Weights of a small image embedding model.
Model: 7.06M parameters, arch resnet, norm batchnorm, depths [5, 5, 5], widths [80, 128, 240].
Data: trained on gratings and oriented noise at many angles and scales, 197500 training examples, 7.3 epochs.
Rows from block 8 of a small image embedding model, named by matrix and row number. Rows with one number belong to one channel. Each number is 500 + 25 x the weight over its row's rms, rounded and kept within 0 to 999. All counts start at 0. Numbers have three digits each. After the name is the row's rms in percent of the matrix's.
After each channel's rows are labels from the 100 images, of 14976, where the channel reaches its highest value: "colour at peak" is the nearest of a few named colours to the mean colour under the peak. Only what is clearly more common there than usual is listed. The data: gratings and oriented noise at many angles and scales. In brackets: how many of the 100.
# convs0: first 3x3 conv (model.blocks.8.convs.0.weight, 128x128x3x3, each kernel summed), inputs 0-127
# convs1: second 3x3 conv (model.blocks.8.convs.1.weight, 128x128x3x3, transposed, each kernel summed), outputs 0-127

convs0.37 102:481521455532502499524506462523533509489471486504521498488498500537506494540523502498522494482465541516514511517480460506529484497526498520464507457529468509532460497501530500534524517522502473457546542502497485502457499522556467491496559503524535505498547484497478499509493483491486506487540499509490466477518488461529519510476474519521506463531507570463522483470523523485504447482473
convs1.37 095:504487468572540483539536521479523514495496551508481521483523467465490521429518501471496499488485511450510462471489487528499495504521496510522497512526479518509487472502475519509507499483476561504506491499468523504502448488461501533516504433529553505527534474494489496493460552496493504485500524484506485513479484514490465480519454488530521485508484481511518502506495470498520444516462
colour at peak: brown (42)

convs0.71 093:497499503517462460542514463530499487497474506513546544463459495473495505478464502511521530531502502508497511532544475555517507447507511503494492490504543487484478509514456458488463484490476503487501525486515506453489496517499541486433468481471516478479505510463496478516445525481497521522471506489493513519516518512477473564442465473470503471519501494526494532469505489496482496514485
convs1.71 099:447493503554555506527520455515448453527526495497546482494481492459505481494481480480500529471514492503469486534520488470473478528519505507490480491517475461483462495510523459495504514504450494498479483461506516480511458500501528480482564481529486463513502521517456482461470550501510448490516487465522499487462504523490476522516505495492494494523530525476501499488461506483460493489473
colour at peak: black (30)

convs0.127 089:510466487500486451482509471444514501487492532522494448552473506479543463515541496442481478508480517498479558539466504495479528534483482490508497483465479504512474532513486522504494523532489500460495506474552489481487536504516531505511511520476466475476482490503525512538516479468509504504527494485499503513452517519460489511484510509491469500471450486460486491512473457471488488527553
convs1.127 097:509510516474476517525482548492509528501519474521478519500543486509510516518509510546498499448497494455439520492503493471556469502520484515501455468493462467493500526523539530491521506488505511515496489492514527491490515495518437511481493513515500537489539463468480535498435490476482504521533485521527490498505511481507477540495430486502513527460470527510468512497546492501489525462460
colour at peak: brown (30)

convs0.72 106:515503506457491477519496480522462504529525508519479471498512481485532534509511543517558488518512452489470509517491483476515473502481544449558512493540505462507468517482481501503486550534460466473527561499522510479487498503472496503491496511507496505509537496506531524499501507485491463480489500500512462519474532506518423509439509505509544468502494470509505520514507512477549489487462
convs1.72 094:468487519544513509493492504479522533473546561460538491557536536527511511503493504520531488501496515505500470522497481513508469506551459545450475510492536472491469523549460501514471488540472517507508483497503537499524492486500527503476482478516530523478567512502508508485480538460490528505509484480516466501491514491489509520508519503492498516499518512541507526522520504442496465459539
colour at peak: grey (98)

convs0.9 094:504485514552499431507490521498509475524551514464508502507477530492524534523508463534498450517553498525507489463485498501548498510504499490510486511517560540501496473473542473522479525521530481492488461503494486528531477526497474502478495492476505531500490470486587504526530525507496497484483508495485480527506458473537495483505531477468518475485532491479445498501525480477502535503491
convs1.9 105:467547497513509458506500477502511501476455522508514461479504513485498516537443528512472493497520515557489493454497540446527515500470504514487504569507515529476496508521527506479499440454486526490520478471521507488486495496503492489481503494489525510504501484494533530496515533467504492450505521526476486505460469488507515554509486431517511510491510481537521503447524500483505473548501
colour at peak: brown (28)

convs0.32 083:490484478485519523476489507445498502532520494496452567513513508498549552522522571459494474479492495515458490477494481515484474513508470527502526498540515452495515496468534488514476486525537503528485465447521515510505509504496473538465469528509552541496503484497509457521521491479494471497514510514556477458465483489490501527478496491513508492488518477488518485521518510476463493483534
convs1.32 088:514496478489489465517518541473460529510511475446511497508452542524480463483501497512461496462502476504525547528505447462497507532498476511493539450486494487513480509526489504484480511492526493486483456547472497475486502504547523478486469492505498459540498444505501553502481494473441518517501480504520493514524455498477510482506461537532526521485483503493506520470504470488548491481516
colour at peak: grey (97)

convs0.49 109:498484504506479479508481495496460494537476525478525474523512492499494488458554528526501536486456462515510524490504491559461480480479503486517524525521524486523492491502421562510487505525504448491473520508453519526513506573473526472513537495455481504509481498479467496494487474526492499497485491497507488524514488478492500534481519459477499475507482552457516514529544498492519473509494
convs1.49 097:466498537472521530502511496512506494495530497552523414514541457487508483495491474501541509486485494524511504517544543488519497491486507498468495491512491465517504473482490457496469485511483493533542501504499501498483531493487492495496494488509523475447487527544508511506503531497497546521539497463492543473492554492538524463532574507504535481522513514463498459525464501497507495491462
colour at peak: pink (34)

convs0.123 099:540501493522516540476527492515540535500491480490477501539488530549513538501550544470469531469491514469504483491548463519489539523520479491480470494549508507520519493521544512519514506542468454536505496513482500508482490441484455497506459508477526447496466472489482503534527495503497495526501490501503469518467497519499479471490491469524480516551493519552471481508497476502504514533492
convs1.123 097:505522483524500469464490510502493570526494416496495491504496534495460484518483510495476548549448497504533508530482497528470518506474473514498491510535497471486513492540544490483520494544540504529529501508498538503535507502506511499506502521549472490511510479479483511497503520504476460461508505492519516544522512548513493484513495547449522495519499467505478567459514480497515507500503
colour at peak: black (25)

convs0.56 094:530498523439490502489499529509519553506525520495468474511494564532483462470481532523495506503513462489481503524517488524498528483478437502500515443482526492537468503474496542524528469486578505485521497466518493496518526497504497495520492474503467482486496482507492520526558493487490506507526492504515470472469514538480511518482494461494489499479485510551467483531469510516518470486551
convs1.56 124:494530499508479492460534535520462506518506482516553523519518553471499514452514526497504553535497508460482503497541516487512504533467449508472501523500453481509456498482483525477510519483502486478463472476547515468500522502492496543499490465463517452482470506493493512516522502490445518490521466537510547524520513516488488507492510482503493522502491495497464572478483491494463538516489
colour at peak: brown (42)

convs0.39 101:512449508499481539447482577523505485470511492502517478533502508501526521530495484522530491486509473480500520500508501521472533528482497488495511520496467482460509490439506504555479425528473488531518477474481501522498513483516489504543517477492491475464495487488494459499510474528495539501505473508478558475506488498461475514498524475440524491527508518495462495493483485469537528537502
convs1.39 096:506494517518482500491518483484475491519495484489498442525480498528465526490475482519496523490538456523491498500547529483483515519508482499488448519509484474494481480500508476515495552515493480441525518487492501481487523477497488531502493554465514489473482533464479479513513518429490550480526518473521508525528515483547510509499485496457526473466477444517440485469486496452532521485481
colour at peak: brown (34)

convs0.79 084:458500506494486525520502488490490491489515506502476508540487485504521509492515477483499511484487496511440512523455514503490555507501475512511474488484487509473540510515483491523522482527501470475502481529479538443477493524513529501483488485477510457508498464547477491436564474534552514520549495484490486481494512509538470491521495505500471488511505468530455500507436481574511499455506
convs1.79 095:555516494455510493492512512490494497443509520492505475546514506486491474508536504515527492521520550437471509427498507497518506480501448478515523500480527543499480478480494527477455499508515533485454477513503535490520469528482505496536494492492540490503479512500506528551476469440468503526495492549515533481492501505494535543505472505534486492474484505505508509506460508502459541499499
colour at peak: brown (37)

convs0.28 107:502523508491457499494535490500516514503479476477518519554496478500531546532477500529490472482495472505460491528501484521492491491519495473486454465522522486492535486519530521522460519565474455517511523480490494485490491495521501484458489455495496539528487498462529529521555524497461510494532523511517531496497513518526459535494435466467482525508507470509466501501477475452531481534482
convs1.28 099:463513519500527510477501449514463542486478565486460469545529528553489585522489525519511501518514508524481485477493486458478534543512500543501484517480518507466517466516499463476519523510518499506529481489527512504493480488505506492487497514532495503491504507474502521461475502502511527467483511499502480496476471506507484563484557495515528510501485507497487495476486517476554440493473
colour at peak: pink (30)

convs0.112 096:536504516513483539456523500468519532481501497464502552480492485491495525540496536469517471504480503487476519464542547519529502540501508505492513482534501553516497449477548550517490477501573514498497484510497487518495461455490525509491494526472493524519521508471524472528486492552512485507502517512526521498489488441516518460494500495513529472471514494490524482463479489526550523510491
convs1.112 105:520480467497514498511520518509488471479471494517521476546459544464454473503461495487486503525502477500502529475500479452486478470455464548535497521558490521491516497524541511501505516469512500527531481546470463492525496499502503491553474495515487467491493474469529459490505461476525512523506454517462451493475464474519508442462485503493453470500493485516495491490513492495505483517488
colour at peak: brown (38)

convs0.98 097:487505504492472480544506479503505524528514521473527517503547531526485478439536523502490479479463464480508485468467531523519479489458469498465474493479458490501516507460467510516527473513470479492535512490481496467490478501488499488545563502534503454491479509540491532541472524475539514478573482543554502481520490516513501498493518487477536509518496515515503531498468484493504489517500
convs1.98 105:497483509536519473457517522506523488505539500542496482513493495472492501481561487450532513506509455535509463514494500521525494515477456563458479487499486466536488510481510468504492485536452486489474503500478525501478515534459518517501519472479536452510517510458504539518478532543466488519517540503488538527496514475491519512528489532504510482508488507511430523501478503502451487505522
colour at peak: brown (38)

convs0.24 104:505547504475541524508530494518519486453528490482509485475522512505527494519504451475465511471510519541505474503505467476497500471494472482486525485478544501495532469493480499501472538490519509458467460463560464484532492472518474452468512527487523502479492480450431471460514498517510474512462497491467491516482481508445489515468519490526502524465496511495530489508463511496496492465473
convs1.24 096:499475516501513489526483500534531473513513499528492479516497489568510498483501517493516480519514471498548529521484517489491459511475510495527552519488508456467486555495482546524541468517457520520500502487526493490516525500516537482451515518503501531522489522552456520555525485516529481544495462499490510522538519538491491534541498504516494518452494493501504468514516516553467538487499
colour at peak: white (37)

convs0.63 112:483505451498496488468511485473524511513492469459498519481529499463525472491503502489507519489473539557533471527491494531521507474481545498492530482520519463528488494510495522458489524516530502505522512448546457490511474472482449446483521472547515510509502489520502492481471452505520503496490500504497503483510510562526504541460444489503452544521534488547518497514497488477494487486491
convs1.63 097:521519517561489534501504502550516525513495456468513466470519487506479523503514493507484519554519514497484471464484521504513487548532499494538480475537526500494463513523494504558497478447482554511466502493502504509515519535525490487451513513507494508503499492521473527508475510513491466525481488469488478494490523496531464542434503454511527517482517465515561519465485476489504529499518
colour at peak: brown (32)

convs0.10 118:524467492483461497505510487528497499467495522471510488475493544445504476490510472496505502474481463539470503496521452501474570565499506511542525515521468507504527487520502504515447516467512520468479474496495483499491487531536502522523502551466462509489523502480479510494538479498452544527505448524470519517490501506473494519474504482503464493524534514507434520486477502491528513525515
convs1.10 096:526479514500501474495513516479521511485492476504500508534522537512490510512489486481502516472520530530513531486527557513515535475491474513523539475528476483468479512517513529518495508461533501482515496458554517494544550541482509554524480482460496505475548511494530492483452478532524486524516515542514519502524494514471506459516503473477540507564476520522478534530468537512487535522515
colour at peak: pink (26)

convs0.104 102:513466466474479502518486481479542514490468470527500529479516511495520537520508498489500486498492478477469486496507484504524464507516490548496438511572457505483532498487546484503482525491499485496469516501482489476449451494521517503491509515465477540464463508497514460508440538521506451492476530494490491497480506528468499489460526497498496470504547464502530502512514442518479513544509
convs1.104 103:478480513494508518527529456493483549482454555459494474512450512490505514476496468484468508547466500527486488470496487502498499501512477498505486527476491517519509484503483477498498457533503433537506449484493479500529494512503561461500481501495473478480501480495496474503530500503493484485496477524548477510495492521524519515475492523488491499461436499545484499507481464479501408486513
colour at peak: brown (29)

convs0.83 099:503461542481513508490480466518473506500522523499506544477488473510539515508517514504520483473490490530545492520478525498487489529491493512476514482508522544518524542520465535484532492509463475487518490517482493464504438526524511527496509509515532520477499535546473496473511534528468487500469452494528504488499464495491502514470469443440492530510493448461498498456463502479488490440514
convs1.83 103:490469517496531518518520527502501524522520454485450524506511493497492491512520477519512474455536471559457515513506523479484488469565537522493549469473529491488497545496459484481493474444496496486526539476526446534515501493508523470492534523463472511537480488507488481495504506481514521482501523505488494543462491495481507525529503494528512487488516553491523443480506529467484506490483
colour at peak: brown (27)

convs0.84 099:506453499489510530468504521492456554495489559509447532485522544516504505495539502462468526532488516531501489493514489493523502516470484505516508536505498475532484523494512525491465472481530501506500422507493498498504490513519504437491498471507490466502479512524506497487530465516490518485494468500497534504492523479467511494480490463472498507464500536447535465468487487506560547531536
convs1.84 088:506529502480460486515503518511517540490515485505534443523533540521489474486503513493489540504487484510476542513523503507470529516494416485508527463496503538485459441491500490506469502448528505504494547524503506487512538457505470521539523511465492502481496519492529483511548473480461490530483540499486554480520531480535500535493501467521494487520473474495512538521488514489529499504492
colour at peak: purple (29)

convs0.89 098:558485502434522487489493466497471511511534544515485498450477474537477525498514540505480503471491506504499533508515476533503467536503519512483522538480531527505478493516516498526492504487540526519468478476489500514510453462488487497479467516500502500461516508471532452521483436506459466538461525471514552486480483469453523497472468492489510475500480523470515495501470521483501516497473
convs1.89 093:512510525462497466518486483476497510499513477486440514488464508489523463561462511520468458501523529494495520540488464476464521453473538489487484480482508518468523511541482501517507524463527525516529495487504462503528512447573483532491507523503462499500513476520514514454547515529503520481481495482511505500481483477484460466505483513475503522511503482515515444499510498491556523521497
colour at peak: pink (28); white (27)

convs0.99 101:459543519487449517497489482496511511483545502517533495500498479509506534475524461507494471526536504538485481455507504520513505546507492491500496525506477471477500502503481490509489480478447550523542504475487468459480512513461490484437502471510522521462462538483511480523470498519543508509480490492497541493472508484475511488497484516470534485467521524483465548451483436521498498534494
convs1.99 099:533499511531499486519507506496495487494545457471493510465497504499522495497543500502527452522529454485529499506493537494481505469501508535465509538514456436503479536457481525484531504501490485529536530474495521526472458484521499466491541463480553493526503475447484529496521472527496489507518505447469464515505465482490465515519520461511498485495471511511506486485509541483522486536460
colour at peak: brown (38)

convs0.76 096:547504529461494525544486495496492487528524512472492478466536499497488491496512468498504491504500473555481494506538517516473476507493530480509518486456526463491484503493451525488510506541524503453473430485521543493516496535509505491473487509520481530495499521537491476487532509488516484509486433500513495494451489580503495490506542490537482530480545514500508559507477525524489513481509
convs1.76 101:528484534501502510501488491512521489505459452509516511520499510520559521470478510476493525512553521473498483480526536463534482530475546479512550494503485511515516491512509471497466531475515537488444490503500477538479469491517517466541547538484463496508469491544493522518474531521499448500507516471459500492520510507501486516517479486521521553460522506497499480513486517527449541516531
colour at peak: white (35); pink (27)

convs0.105 113:534493560458504487500496493512492531488501526461469480532504500504518478482488521454488519484454475483537494517516465502483496498508540465468503521482514479462524502521455534503487492517512512478449464492485535514501464493472503508517509517451507470476500518482461473496550488540559514552504518496471480495462478543521483530468542486489513495523495502478523485502509540506456475463514
convs1.105 082:504508473481493472518446487511526504499495525512521457518513505459473488482562507505531518470460455523484515520471522499557534536474509488490535466486539520507524478451467449512495512493515498518476506496471530541489515524496521502490481559518517520483482505513454499513469502463502512491519488495509494478451509498464489535487498482540491491510495484557511539513448523511510544492507
colour at peak: brown (31)

convs0.50 098:471512473523519485488562435469508500508517534503481488522475498462462512460491508498516487507505484490492462482496498470515450500522518499505482482532500487500469531529491492503465493486480506528540497487506522522504475492528480485456475497533518493475486471566544512514524532491534460507500479464494499512498511512556493533441510463494503465564523483498472493508497488525480498454457
convs1.50 103:525515506544511461483514469515473442531494530433506508524506481521511547532490524477527475518497516537520482525496504543540475519495518518498503508493515524519482486552502475549486510530515532472531480499503518490516471509465534515468532531503511521525521517501535499524501479511477523480521499469534502536469501525512455514474525479511508515486471487520542485520475545476492458534550
colour at peak: pink (26)